config = dict(
    arch='unet',
    model='image colorization model',
    dataset='made-up road signs on poles',
    train_examples=245000,
    image_size=32,
    crop_scale_min=0.8,
    horizontal_flip=False,
    translate=0.12,
    task='colorization',
    loss='l1',
    norm='instancenorm',
    hidden_act='relu',
    widths=[64, 128, 128],
    blocks_per_level=2,
    block='basic',
    attention=False,
    upsampling='nearest_conv',
    init='xavier_uniform',
    residual_init='scaled_by_depth',
    optimizer='soap',
    beta2=0.99,
    learning_rate=0.0042,
    beta1=0.95,
    shampoo_beta=0.99,
    eps=1e-08,
    precondition_frequency=32,
    max_precond_dim=1536,
    merge_dims=False,
    one_sided=False,
    adamw_lr_other_params=0.002,
    max_grad_norm=0.5,
    max_steps=22700,
    batch_size=256,
    epochs=23.7,
    lr_schedule='linear',
    final_lr_fraction=0.05,
    warmup_steps=1130,
    weight_decay=0.08,
    adamw_weight_decay_other_params=0.01,
)
Rows from block 3, named by matrix and row number. Rows with one number belong to one channel. Each number is 128 + 24 x the weight over its row's rms, rounded and kept within 0 to 255. All counts start at 0. Numbers have three digits each. After the name is the row's rms in percent of the matrix's.
# convs0: first 3x3 conv (model.enc.1.1.convs.0.weight, 128x128x3x3), inputs 0-10, a 3x3 kernel for each
# convs1: second 3x3 conv (model.enc.1.1.convs.1.weight, 128x128x3x3, transposed), outputs 0-10, a 3x3 kernel for each
convs0.58 101:106135155180117112096113136150098123098121120131127097121137112121149109111128105138132119136125117114086162131142168144156142138123093140148108127116096136142096183104124132128163132158144129132190115157134123109158109124182154111170104136103132171146137161168111169119178103129169139140151144100
convs0.59 096:120118135128120159128098121130107131166182090104147112118122140164194120156141126125167135164149160106112143123152124088103108149162105156138116130151168123137112146141119161124116139116112102137145091126122102118136152114139112162141119126106114115136129120143154083145144134151110142181169160142
convs0.60 103:122118108084138086123116128110117101123136097166149118075142133165142107108146085115092126097148129172112133114122152100133107119152121097135118161101121177147096118111112145128166134122114131168099144115149093105113085103098097131109128154106093092151157113109167123133132136142169104155182133087
convs0.61 099:106101103120130103123107109148106091103176140130185119156133120201144140166170144099105144146102128105072078107115078122137121158170096124126117159110117158142103124074099137129172168126094158118116133186096157146121109119146126118151128131154158124127159062104115135106128147097141101090133143111
convs0.62 101:127124155092090119112116118114150126136104126178158109125114098126055060105096113086146134144134121140147130118153130166148149126121105128131136115157158190101105131124109155148140142115172138093103121099169127105119134121139095084157157132129131106114125076111199167148074119119157142112130107092
convs0.63 100:102166129146109142081107112133148135106141133141132132158157085100105156176130102181174173127143131122119113096134135103183147097125120123146147133105092149130097129107148097139114133102090136195123119142096102132081099202061096142126132120122128088114146121114092146152132135138115079138137168123
convs0.64 102:112105107132162119117109150116142140137130135138115155117122084135115110112128163067149132109127139139134135158157158137177179118153113152124122099127125106120152089160111164116083103098144163135114095130098127134122117084140205053094150105108138163120139095121132099190125133140129160104150115110
convs0.65 102:169130109109153141115140127113139118144124132137130104101129100100113112121122135119117156178142185139090092126156155143182129097110131106112122134110093099112129150157162112166120134149121126105123083120130175134154113135130111125161194169131128156112123124117108122109134082117143108145129147121
convs0.66 109:158113144136092136137150103095156124169103148152114131160079147130136145134126116172139124112095136151131128103128158167107100152115108143154117162125139118159107133140138197111086133120159149128119125078104156121120137116146103125110101103144099106133161137136175111108096185124139084105166120094
convs0.67 100:115132153104098140128102100163131087128120111129097121106092125132116139136146156139158152130119194086139147138119131105092199140135106109091139114142146132139122160137140144131153087160090051116157111112122170145088121181090111174148093158119098121103128089143113114111137085176099146103128197174
convs0.68 097:124146140154118098103150173114112162096109154136115156141118151130091108127167117098137147128148115161161180102113124104093166124136097145112105137092124101143134097119159113135137142147111113110157128138133108101114123135064152146111181147147138116107166139170081154142117083110097080133121165145
convs0.69 096:140116159122182088121099148120092151130156096139124136155117116109149100126151178143150107126165166127147139149110129127083124145106124120129072133102134122119128104108137126130134150104110089145105111095098149123102184102110174128144148117131127145143107165141105125109089098129151164114108105102
convs0.70 101:132067203097095110134166138153080139092109108116107155106138099167123166119148124165130136106156124093082131115119152145124121086148120129090108133152124144094115131153152164127115095137151135137091125119119079153109178056138155126116187054125155094137163133132125166108136175091138114145158120134
convs0.71 105:152122122130115158129143100107156126126152139143123109130125122127147194151135110101099124112105162109067087131123095168111128158162144165107090121130125149128103114089142147154088107127143120145109135116106130149099112121166138142192152132140124136127107178145132131116096128159130136096116118157
convs0.72 100:115160118126109116122112112129097100151125116150114157103147126127099110120116133112128117090092113169110142152129147143191160144122138122146091175142136123106112151130121112137114128177134108153185139105103140154176088152117074166123112180162134116113166119128159140117187110158139125155155132135
convs0.73 096:138160100135101151160156147129128100131130127090138167090129103107134127103122114148082120121176101117158146164116146096120158104127108123099113144120131143187116152175138135202176128138148140093150133137163161112142135150138128105115100113158116192152158129140127141124101112133129088088119102129
convs0.74 097:143094120148151129137099134111154126120137126109138163116124145117150138126123138129099110152131138170109108116105125150103115088114131150108128101117089134111102125144135161134105106084121113129082155130118098133107100107156144132129114136151115099149150136187120119129121102156149142158142214130
convs0.75 105:077087126126095122138125103124106098104130123093130138092156147110131120114099121098115120133166081103130151068130141149125131141164208160110144120105130110130173110147129148154131123117121135113156119123147122119147112102155108151129096125157141110173143170124105112119161152166159182128144139114
convs0.76 112:120153115120103149180118117132142115098129132144122140087135119154110172128112130152125178126105168134141096115120116148128140109110097136140122129145137158087145144154135099118106170141130140136088168128125097124147102136168118107167156127098131107151180129079164162122104112135107138139145080135
convs0.77 111:102120125146109110118078136137111128144116114137144106131106132154145144125114136142131109080141176128148148114161147147130186101149116104101135161133106141143105112118133127114129124100121116120123137118120112148140083103121084122165136099103131095124117121137124144149151145145145107160158125095
convs0.78 100:145137118140163153154120147105116112122111104118144118113109110138143109098136111118145139130121104121151128146088094138200179124145160103142103108109114131087105138115129127135164137128095156139094092151139143105134096153124141100134141143111103104078106084099142139199092074122091102110148158191
convs0.79 094:081126092105100150147112136160165115151171144132181096126108146135116167109102106102125163110158143110122128109134165098129112147151161131132133135146119117110160108115109149090088098120154134086117117112145144095127094094136114145165104119162164090092157154145104081108096108122127099094111140130
convs0.80 098:092154125134124111108157080150118118127147150121136116090109132140156115136107122109143139132128109138151131117086124159129107076114099128114125152179147126117119143098173122179101086172159166126121112116131145131147143101151096152133117139134087094120086103120161139143141162129132135157163136147
convs0.81 098:119138155149175142149171116130188107104195085124142119130141186077116110108149131127126155123110108151132110118108107116134123092134134088128133181152133122139112103121135123112113137136100169103106100148115112096143151144096131130100125115119146106166169141071177162133148137163180152114086099127
convs0.82 097:150098149087137087159130113155154131164180082171156102151153107117098119134111106130108104094141134115120107135123080154152102089131133111101152186110123097146162098098124125125129108138146164118130132158122104110140127112165127148139119126147100127141141094132136104107077153133122124136114136139
convs0.83 103:133125113124079139124136091108160097134109114126098115123130168130151179147185133113128133134121130129105127124145163138110100137122148114120126103136117142122085120132108127108070149119101154152104124127113104120087145146145134125164095124147143084086131129092147169147104147087114083155181188112
convs0.84 104:144113143129132106116089098120134148157093160172122145081144155128143099146135141167133142155170155114121089126147135143148165142111131150114142150177114098134152132113150106152135152183118178114107140117147097124142130095114162075112136130134149140124126118117114103117159107156106098172091163129
convs0.85 104:120117126143112110147106119105113121106130099142111107136141147108147115150097107158121127146119074151143140116102109195218147140148135130097113105121148101137136151101109109136130106120144132196122117097076134115120129099149124112117128118143093153141160174117122136114126125106104137130093133136
convs0.86 098:124123123135118108121136103110160130177114120156108109145138093140108126132128105100118135171099115084147129153164138124105069165133123134159114123099143142135098110121133126146118134084125062126134126170099153125136154123121156110116097162113133107104112100105129099156142106127111119075132142102
convs0.87 100:125155155142128122117113138084118132096149120108132148123093108162105141117142102126157100166175157133137173095123163118093127133121097105163158143100112113104105132147103136074141088130119138094124128127128120112094118099107144142126080095178125101134122143163159119076154085170116134085117088131
convs0.88 105:106153126107121142109107149129196084171130138123119110113146080176119130106148151115094108113142153089132166133130088096145120153117110118146103127157139092112128096134094159130136134105082098151120107137152112108116107120157071155141121071149136087103084092089145118125104085137117104165112108128
convs0.89 101:156126119128162125124098130119109151163132123072126135159129098110127094139150126117144131165149150113170146097127134152113140150136135132123107146091119133146145137146116165130157113138117119169119116084111106168169116104137085121130104092095161110121106117099119116101154104133118118154107137122
convs0.90 114:142130147129119083102131140133166149143146094113120152134120126100111105122137098117111112162187188108122180165135103113131157110138110176180184200150119072084074143127141130135093134127099108121111106162106119139098123147088111096152126131119141145126122161155097097113123126135133124089143156161
convs0.91 102:135123127110130148154108102132131163125118141107121141121160073155177092098140117107125118138118128141107169117112091124091083128165153158138148135137163108131109119148160163136103171133148134085117130122114123141137115145112113150149085141125087165129099079121137085113157106142162095095123104138
convs0.92 092:137119122125148116147172126103159132119150154132166139138091160143154100127096142146128124112106134108128114167171165139103205177096099094055142107123140126133123121141119153140157155133186098128190144147126124141134108124124149152111134162143169093097104129160155108179145104137133083153131133162
convs0.93 099:156112144114111168130122157128112138103165135091102118133180093125134121109086137111122150099104128086144083112151129084098153096092143112119140151142145108146137115151137149160067127081135110120129125091155115064145157137182104144140078176170120133129039147145105111129126120105128143101137147146
convs0.94 102:131128109117133152144117148120129122091125122136098136152121110156129143154135108133147106137134095145136127162138130101155130098104131154097068146125128150118113107146131161159117161121121156134139103131130108085136130127089109132126102140093132169117079164159138090122138144159114143148142069091
convs0.95 097:152085127173132099162134101099104148096126127128192122140178095124145102136150153127133100095135133143113125126114131115137122154123118090128138127160114115125101123148102141060126100108105157131119190207132090117154129101144134133090083145110157155114185188130143165145128148122120139115119094138
convs0.96 095:105171124142126141151147168153138094150134148149107177116098131122080144126126174130109102065103075139138084121111123136174140139146120176143147163129099156125131090078084124127169158119125118100145141160131150118140127138140086119173156103170073174127120137138162163115123153200168175125219166144
convs0.97 104:127094119111112118150096118113108104137116156153148160102103148134139171144118125126098159148187174136109098126096142107133082162154103109104132117125129112127118142139133133158128143120102102151151094081157113138133120129125147118121159109084082122137105102199091117170114077102142115156155146185
convs0.98 102:080110147135160117112126128107090124103101109164157125149134116141154159114124139154127199128132179113088132129095134141123122136108128135098156122092158139150122113125093124174107103148104115170118103160127145132061118104129129130176123124151109125174110122137140159116122158107133202105142139106
convs0.99 098:134150166147110150131141105115155122148104155108113132102075104122122136103128128123151124094145160161106104118134131144165097105093108116122172110151145146151180181123163168171171142102095141116136127116130147147100099109090143092114089153077148098130128144129129143172165096134112159121127127140
convs0.100 105:115130144121155112136125155093147102137118149165165111147087048147127120127139091126138092171115116177159126146134101114207137142118135173156161122112136113104115120142148122134124139152133098203123093160166125098141124156141168150112143147115137169140160130101115112148140085133154189152114168113
convs0.101 092:125114114099133122125137128112169116140146112133145123116141155177153164143136100114176125089135146104132129142104117168124130125122154108101173149072170111111129085130095115146132112108137092102128090091128098128111122130141132131088129120102136109135138180140153150143124130123131130144134097116
convs0.102 096:166153130161126138145142088128141116096136073128181154180128123078123180134167179155087149091097089147125130116115105151117145132118130129115103122144166150143151125121099107136128138107100084161118147145111135106098116149139075086157099119153110138130126132109139106112142108122138114122177143112
convs0.103 094:132126135117101145078103088153117121148110105137132148135079135116188101122163143135140141152147170148136142124157163153056134146126127138133112154195135143122100151117168139126083111129130122125120107118111130136154128081137111106156130108114103109117149124118118121109123125162137159141136146106
convs0.104 098:090143148106152143099127096120108126140144100133176113127130124107075144137152110099101137079107130122105106150098137078130102102125113148122102178130098133145123110123082134138133119132105113098115109117145089096140094149118135090118137141104159163135112170139092113193167144119142150081141137093
convs0.105 100:105142159107121129128100178124101117105101127123131086150120087124094096125110132131161125160147114122115121110076152144133132148103149148105109133130159147113141133110138136115106195130152116102139154134102151121177119137111103130119131167102115119153111153168136141161124127135108097126125113171
convs0.106 102:122062179104148116127134088128121096131095113157155133129144106130112106151069098124151164154125148136114113148170136137139112126146146130135173115121179123086156132129107123161131122105132114124095100177141105168183109164118119177170102097192125134137153117115170149124118126122131118139152131119
convs0.107 104:128160129121140177132136123132118125137092126080096138097085159100125120109151153151152133125190185082111186089126144133107046097084134115139126126103160140157111113151194120132133106113116173100127126134115114133142141125110152123111148162109120105095130117132145142131112130115111158145153149175
convs0.108 095:165147136126105131115130110118107097119147157106095112123131131098109103104103076086133160150153127180157144109091127132159137145110131160162169104135145118115111118147129114099111104129166102133124113146124152110119142101116096110096124124128099092136103108149107156160137167155113119123090103117
convs0.109 093:104138106148190124149121124128165118119116162119145138124126085186147139111151150112059117143125108139111109112117140143079105201156169129149128137179156117146101138118112104124104134131133138132127111073070123163202158143107142132131123153134119115121083072089130088084142138132102092124112150099
convs0.110 098:123112144110139132120124130193078092138102079096166106114079095120150126118117135118113080155116113107121123174115131153092111132137125156105102094134135103096133162163159143132101164118126159124122131123153120089147112150134114152136127142136125127134138091165075108125122129144091108174108147103
convs0.111 104:119124130170082128076171107123161114109131086108127104082123096140106073150121123121194087149106125129119132139144122108148168165157133164133143153130113103100134127123133116144143134114123115205162139124134093170135173133087195159123175133128164133108138153136126147142108129157120079127181123115
convs0.112 100:170144163136136118132097073128129137182155103107115113100107126115146183131097110126129181131100201147144084154098109166137097129126078104135131132114114147178120148147116135101117132106111107152092110167115120148157141125133107130157143152129124107102091204122134119110132203131140195159137074173
convs0.113 100:097107150128110116139131102104110106109131110100133142109094145119145136180153149134144154155142170153130159098107090156166129116145171110093119131157129106125077127077100138143115100144137131183127135158171139119110096122139149164115102124119143114165098124125114146133124099116114138111099130129
convs0.114 100:106136119114132153114072150160117144122093128140146140155180142116131109133107123122105130180159140104152198115150148106100135127049116140134167108114131137129131145131145125202143134147166110131135103117094145137091116152123087131116126102127137107137130116160149158141072121112122150127149183136
convs0.115 106:101151100131098146136131091127121123152147089106116100109115098136123164122100089087139129144136125117173124106119110134117132137166134122076122136143143120165124118145119084141155154121125149141113155164147070127108157116103144127086161167148106120111147161089163078139125121151125093185125086125
convs0.116 112:123143113116128122110124114134167113110172143155122151130113131136119096130117133132138135130086099103144149135131098134112124112135122140129125120096123143136150105131153140164108132142110096132184090132162195141173111115138101139157097066155158109125106122152081099151119141157113156139113164153
convs0.117 106:178152186194164175110115136137133106120097111137134140127120146132140170119129100138123082117095141162147131130106138156148119120130158130133119146139137178190167149164150126162161123165136143117095130108116135108150110129145144119121114142082127141070117163161153112141122091103149141138136142144
convs0.118 096:098114132111101124123108146107138111112152151136100120106147168096107109140128119147102140163143075138149120147162152127139132144125159137122125150127147122126132138172104096164152110131135176093138103097122141161164104129173114129124133093093166100169127073162121148105081096192121142192143135095
convs0.119 098:131107114165123109120088128146134086187124149148112115129140111128084077159122132125096157111075166093144195157124123124111142143136141133129093133129144156101164131106133112095193105099140141158090151135110120154171154109129188085150140094154106145163173149107080175087142137115136140117131108147
convs0.120 099:117128175180108108101106159143119156116131121126109128109149110124117129119124147084107108088086088182094096152114132119115130182132117120178155137152167126078123119131142101110137110138112126146110145153123156134122124124144145166108164122105126144146131150125121158106138128126090091167154141129
convs0.121 094:122108152099143118072108142130166150135136102123120108138121096118104114094110157130111164138089102115105112117118106129163119130146114125104065152077096119134171164152148093145148137113102089155151093146176172144132219106114143113101099126126108093129103168145121167173115127089117199183142141079
convs1.58 107:142134144159120151174146164147110156137082141086115118144146124155152095167103145157130126122150139116120144165140070146097117128138113075118155126106150133112098136155085137067111127140115146145166135132151112091093120102112090115155172114140151117106137157110125177118126078116114098140123155100
convs1.59 093:120107137125113132112112137129110099140106163145122114088134108198118143135081161139089122110152081152146129197124117134129154137158075185147129145116126149141145109145124136160102130138119119155135163142110129116088164086101135125101127158095164167117137074125101135097114151138139159145145140152
convs1.60 099:130122159135112129149089134139166110094125150155142121159135145153116120145104115112105104168110115124175118137115091155105162132138141156147125106131094104105130133141124136118077184125120149179160081112131141103097086144131132049150143077149153131177151096149122143105085094133143133081107110095
convs1.61 101:126132149128100142110088105125065092120098155112174158169141110152119057130125135152131143084087124153155110106103138107109112155126128122107133102086123164162121119106098121115113133120127141127126111089136144131128143119131125083135166086122131067133095198121119119198129159097143105136148125144
convs1.62 098:123145114124133122080132108148115098082191119085093117155109105116125138119129144139136099117095137130141149141167105106150091116149143145111094133085123152152155156114103142146113127118149129120139143158122156170122129128122071127168134127146126097112112111118102112128138153132164174119142148137
convs1.63 100:167146132133113144117119102130127124137100130094117122124102110177095125125125104134132185125105134108131125163113173100114103156134140129174148180123108117091134132104118164151157115104171176125176152103113097111149107136117110139129145136123119132112119107086146153087101071154136137130117124130
convs1.64 103:099136123126123104162152130109109083110127109124112114133126123108155108137143127103145087157111139097124158122159072099107117112114067133146128139123145134124090095144151137125106089085148091130119106122141123132104166086087083157149115152122137173137123133130138107140125142141145114097078127092
convs1.65 109:160126132127121144175153148103124148142106129102090111083150150127116124124103104127156192148181153126116155138137145137142140069114129121107111131108091114114140100125132103108152102168122118178130075104111155168148112143131101130130112110173171124132121115124113136123169168150120140074094146146
convs1.66 100:110127148122182127107146113131181111120164138142133167133162127128093155111170099138118127113097145145123085130095091060109168184108077140141113151139142121152159103113097187130127161093141152091136137162111106103148112124192178109131159139134129172101114118111118124163129120116150145122084089169
convs1.67 095:147127122136125127106103116139134164140078136097172114099094122101121108148096151116077123144131112132166144165168107160133158107094088088161125127123117117093142128126179105094114094146130128130102115136149141137107086121111096139154123154131086135112118155141141124122136088111168146103092088118
convs1.68 099:131113088137086110099122108088132168107119140120129146107097131162146144109108092142119090152102094135143142142152133108140098120105128105093119105161121143142141125119095172129130138137108146156148117108135136137092136129108148153141119130134136100105140140077136123123088119142130107101096113099
convs1.69 096:116155126148128132138108155129090103125143145102106150079121083093156135146118090162123096148150170137151099133146127130163132142167139080125148100103141140173190123126117082164144125138167150104114102140087140078132160129162128115140118118175165135145110113178102116112115147066124092117154087103
convs1.70 102:149107145145117155092174132183143094151152124132121082191119188126156139125137168134118134124102138117101119115095160158114138125119124146134138143127113170150139167101147147151116155124128093090139119132111134149152121129079154124108113140092102134152110129140155119140165086134150127130158112155
convs1.71 109:118151115104125131104123086125184103094079131101133188110121114116188119141153103168114104104120124123094127154109104094142129094120131124126129129137142132133120153094195111125111108149113087120122099130135134138153136093159124132125108131135133167079122133152128130121112101155107109114121113138
convs1.72 096:115096122163166137114132088135103076109134086106128125113132119104095089153100138122157168128117150110125088083111122138131125097098099124122107129133130111162130116134141128166134140130133121086092122167130142161082133128175119123119155118154129091120171145179123146152154116158162137143143124129
convs1.73 098:107135144153140118146096111115134092167162151167134102142108092107117120117087132130128144150125150066124101133138117127145139140096131156152171104086096130169160145112112125101077118144113121177094118122123157179169121131143116106111128082121156132112125097101081101107096099116173156096111136148
convs1.74 095:126161091113128087151111124105160125121120153116118143134088106154116127121110163155107136074126127135095116154144145137104123115152119140112101125103146118089127119112158147167161114109123165141146145105138104137113088104145130142108157133128102110133129110056104118121124082194127100167123187135
convs1.75 105:130104133150130077138147121145187140112141136158180117101140142112094136104127119119174124114118141165136136139105150110136139164094139145127132145127120153147097154157160133098157082113133133073129158110092113150103153116131117131086120142125107124125102114186195131094100140140090147124103147100
convs1.76 111:126151107102123154118115127119130145121118171133167105155130130150120122099148144176121157128160150099164158124158125157144140110114110134178099142143115127093126177112128121140103111121128106098111130179127167128167133095149149121123104165109134134131149079180132110140086120133131084169100113116
convs1.77 123:101123120139078106158129075117117095142131127135136123087118144168134137122141096123104110156120123130140138159181132115139110127117099110083139125145118124133116079115130173054145144125076122143149128080151133151122123106122156092130130126100141143114162170117137117186094144124105103115110117126
convs1.78 094:126155150119132109084112129115146114115142111134132112170131146155134157147184117117110125098109099113109170094130146130137119107145098114107141072123153133103125143086162139117131102093103116108133119113173144125117139103148144128108154104133093128108138144104118171128141181151121133175142140125
convs1.79 093:148128086126081177125120122099102113151118139104132123162152120140149174177134174160121172106136158136110104131135117100115136136103129124131139109116102127134132124148091133153134106126143140137127103144091144112114120139160095148147111123130136144113134142139090161118068116115083122087096107135
convs1.80 096:159133165093138160139118087138134119088159100150145100188175159140090095120145161094123106091120146131127111127133120095136144134122118150121146151101110109148111148126143141132140096137107146172095141119151135150141101100119117138156115138112104114142081112110153142094152189130129124186143147116
convs1.81 097:114129115130153097138140121179100115157153077116125128159095095173104094102085120131135125095150125127140136125126146171163158096121130122178156161106120142160145136090109121171128148156100098146143123166136142141100125138135132125158111153091157119112138165150105137164107155127102149090103141090
convs1.82 094:163131137100145145100128114197153092173154107140103107128162140103176098094154123119118113133154116104129107142095161121071096136110137128142134103135145076110100123114136115136127119150120155162142165121109154128103093101124127121082093123177146103115089071108110104126088125130167126082123113147
convs1.83 100:103097113157113129102140119117143180130170139136112092153092136102107119120119115106115099176125131178134092133096091147155107123093142147110115106063121120110102105150132130105148115109126185124139112087099126120129149093135100133139144146141124122121123107118153114131072154130124094103138065108
convs1.84 101:117195144144154150114098105133141091124133140136116158135088144106139161112161142143142131139121126098084137129116129128082135111135143142121121128148127143146112129091074106145168157153076134127136145154097134164119107088132135117103145170126139138140118138100126089121103181177190159093150113177
convs1.85 107:147125123149093106151142134163129129100103115133110142143134177155117113141138134121135133133128125153105115126109139100038074143153146134102129104118100120109120107126120148123088134153119159164126163110111126088129159097106135139114106111099122109118134107121096106093133133124129133107121142111
convs1.86 094:131124075110142103166095110120129135160161121117084120120111130133130153127110158107114155116157133130123109108110116156170121099115103145116150132112149140145145140117165145132095145174075125137122111079129136119081176103135145091115123135123153138135129117163122122142108119100174137140182142173
convs1.87 100:108105121129137107124139147118115134116150106112112148182117173084150144101085136138136144140134142106132090170113094101074127140122104133139109138140137132131116164143104166194107129127156108161121104060131138110130077135117088145079159132119121097192079135161127125105120109096155111169132226122
convs1.88 096:109133117130143129111115131186099160102135129128092139127142145166064157158112160145129156157096098121135164153119100135132132157115118154126099099157150174124116203147105126113150105139152154130096062077131124149098074134119150141157117113116109147103148120154150086112114131141045156134146116115
convs1.89 102:115136118146107098156148104142131155132125119121116141135144125143128140144149151119128162145135133129155078163116159100130114161124151137154157152156162117138140097131143093139099167121107149126148129099125147110106116132114091106134120093151188113092125111149152188116130106119128150166103162079
convs1.90 114:122111140133125163147155121130113104105124136171136129125105122088123109135129144157155108166151172085106129127140147138134119142126126127130109091132114119150143136136114086096117098144121112090094132144159156187153150115122143122131111164156119173115106128149142145129102142136134090107182174143
convs1.91 100:126122117122120161142111144122122150125154106186149142113105137084098115133158177159150180115113124133098124100114113197127138133123129077147098118161125160130159170108129143087176125124205109111117147130133083119138156118137085079131150106130120172124146118116150092121116146154135149182108152099
convs1.92 101:195184145149173185076165157078110114119123123140134159112108152122093148139166129141139167157135125134146130143107116122174136115093137126167130148159138129180148097154165128140118175146098147085092103142123095117139110139087117165081064179111118133132085099142189103138146107147162107124144128116
convs1.93 100:078111125123158130107142108128141091119132145137139119113164133137134129147117107118159129103173164079139195144137161135145165147127152119145138129128099096143099094163130122087141118141148084142116150162144140096125178141140166132132175172159118136148112118122096123143114124152102115130154131113
convs1.94 099:142097127102141135147119108156083141141103116123127150131134141134133124151107108099078139091114118128106120095151138097124122146136119115133128112086073093089112133119122170139132149158143135118073158117130135114126098100117139108127133136106082153118142143155098130122138132124152102164110104134
convs1.95 099:131121069154100106134110102134139121112126111085136146127099122111156117127139122077106144117089131165129129150151135130100161143079112116140070172125119153103093104152144130139162158096090086130110103074119147128138117091128134127097140094092215094146164117161127132123104144133133134118185161089
convs1.96 098:128114137141159082144093153145132105163131140182155147125112104109161127107100151131129143156117147113130112120156109091098163162165157139160134126100132132129117077141112122091139114120150106151117144093089129131154115150089108107150097100161129120124143129122130100143142139131127141093124152123
convs1.97 095:107158178120110141133139097137168122106133122119116105106127110127096140157147131132134122155140132110136095138115113145103102147114136135090081114132119142159161163127119121123119145122179147130154165172097121117143153110130153136122142138136179189143140122158132110113148105092111125154116134166
convs1.98 108:099121136107121133136150135137127118167120144133110151148135129129121138142141125172118121142148133144163130116154129127154144122146135141126153138126130144090160134150161161135105210115134138114082149140134133159140159061142148056128200071100155130119147155075135191100166117124096171150125208101
convs1.99 095:171168175159120123100125152100130111160097115124122155135139135093138124151146114098157119104084116114136097163118170124133129099088102092146123126099155170144142124142170110113126136111104106149149130141142146149163162124128108129135096076140140139130110113160122109102134118117103163136113159085
convs1.100 105:125144131101108137138086127171135143114154120120124123099135139163063083137132129167127115102128165118118139109121137147089097129136120119147161155170108152114088138146133111119117127143158119125143157094101103142097113116142127148118159135134092137153093083127156137136141114088138093127134140116
convs1.101 094:101119147137154112122122086127125100118130098119116118129126132128161156097117163141134117162100096141172146134138128097122101115095106158109118134138119106127105090093141132088119120127129140150133112156094074120079148210109155157137127135145099100105118120149155141157149114139115120112147122096
convs1.102 103:123122115148156144158110102134125144172175186193157153152109132140126124148110074117168130118120123092093113140115133153152160125113134134125133133156149180102173094071113126124145144126157121108109117141175155146176106131127098109183127117149129123126135137128187154107104140141130101094096162129
convs1.103 093:124111168137101120151092108116095138131091109122127128117080135145102124136138114100137167121092108128089147145133147109158128152104123171115149127126105136127123087101137128103130082106134090103120162121148156151144121129090111131153091121115179103107121147110157097093143136062151124131109136145
convs1.104 091:122134099109127135160101149138138097161132115105125127128118132137142125147133135121144119129131137134125098104123130135117157128106120148160142145109133134173157158140174103106149139117153091136148120104145114150145130146087116117162188110137162150124152159140160100099124101106127131100096161068
convs1.105 102:125132099169143138148136114131116123085143091112131157101139153135141128121127143153131118104093147100127120131127128126131105142087165129134113101100089114130101135150131121135119111156179143148121118129139074140150138105099134184126183137126134129120113113153129125122141114160128125125120090129
convs1.106 105:150133151167117115136150143122099138113130096117151094134103146113161097114126160162177091112140128141097151114150123182125130166141132103085122110072145141062105157139127129133110154136133149166098093147091131120137171131132152143099148113104137166116135170140111157126118148122169090121130110088
convs1.107 096:145129140125179136130147151130163153152133115137152154132119150121208160151196169138129116125129141131143109140137108158154125142117128119099105083134146111127135129168142100101185097103152139161151111146113088111143184114135122103131143097149138102105113110110157077118137161148166114120118090094
convs1.108 094:145146074178135145087141128148116113097130127137152145129093139154123128181088144139177138177167201126170133107112140156116154151119125113125063114131099155147161116153161164137157109165119133129123119126132119142117098128138129168176124123167098141165133103151134163091150144151113169118093131161
convs1.109 106:147119131149155107102096095125125094138111145121126102140120133131136111200135143122106126088131116126148131130161154134147163150113139106148194149137119130158119119118120126101111145162103100175147174153132169159094134090144090104118124103090133129128168122129125102156119123137130086104119176131
convs1.110 099:101103092200147077168132140142109134155169070144109101100172145117139151123164163145125121122130110110155122158109170134140143114087105172146122139182153142102080137132122102151154123112120166119136114145077093127133100143120135102100109110135117107156071124091117122093128121139120171113181131154
convs1.111 107:115103123105113112127119101138109150172117173124131088112155111132128114099110120120122125090102097155146163105129123159124177085113089091160128147141142157129185120084114128164113157130100126169164143145130164134129098100158089132115104141139094102142132163134117101105114098100089143135107094164
convs1.112 095:126134189131099189127115119101105091103129116107129135113139121125083108127112121126113121188147141168125132165124131124110146136161128125119120138097102135112075110127143144117112114130080135100145125147130146117171177138094136111146135112150152194116128135116162145144109193197181130215169142185
convs1.113 100:155114131128123144103113091115164152129121131137144154167102095078131145135142126098107119147137130125128115106121139115119093133129147144141162143114144117142111137127132154157112144120158180143125149143128131090156119150115109104114119112113117095114121202129180126110177101163142134151153129192
convs1.114 095:170155111123164106115123138111139124106165132132089147123114143102142162107123143142117111141106124149159146142176122107092130116172127136101121115104129116098110132116149121059119141085086139118112128141177100125123081137127131099123145110173102154134114130149091183144132127139115113148105108100
convs1.115 100:168145145117134121119091115134101135122123140134106126109137125103076127127157162103109126114134103122149135155136091121144130111132130161099129161102141157119086102086140097126161110111106137155170139177129165138148113125164133180111133179102105119122144120099136097110094171091106108176122160128
convs1.116 112:120141129117133126121129154109116122125128163122142136088155146141166131150118154121091128126117088095102095118130136108158153123118132185090068129108161120165116103138103135105165108133157152153133128172115154115149148120084131066113123055112135136129107120129138094146112123111125101117102137100
convs1.117 104:145163131129113125099154196115149106160140132124191141140108130143156149148141122171137136116134115126123128149140139140140104122153128131131100114107176136112181112124157122108144107156117156126117133159172133124140114121166153153143074128143121135149121125139178079089122105129127123144157135113
convs1.118 098:138158112159161129143143104096123131119154099133126152132142143139143110098094117117087123121133144103105107115162148088127106142104156112123159169131126120130123148140125118104160154142109089090117130155156109144110124108128108141099144090144139107118146104091148148104183127141138150169064154150
convs1.119 098:126126142124091133093113120143120168145196125110172117141156105189154178107144151103134103147092096118128078125145102142117139108158139144110137168119151143129142130155109102168157083123137166075144158119167151126163102164121126202087125130127092163144123155103121081182125103111148087116146095158
convs1.120 100:115144152090122115142149161123147150134108107082118117122093061113124090145098157147121157173167141146151152147098111125171128056079122132136142109139125139080071115160092066111105170134104167120150116139108142132118146125139145119125146121136119118148151133130126083139144096118096134116127103106
convs1.121 096:149117161154099179129136160093127134122155124129145098118128146124129123166138148116086141140129139141116097109128148152098109111133109109104134129176147154139168095160130136125134095113124135098115131138127120135130118151110112110111148112107116123110122147111114143113157134091145122158070084135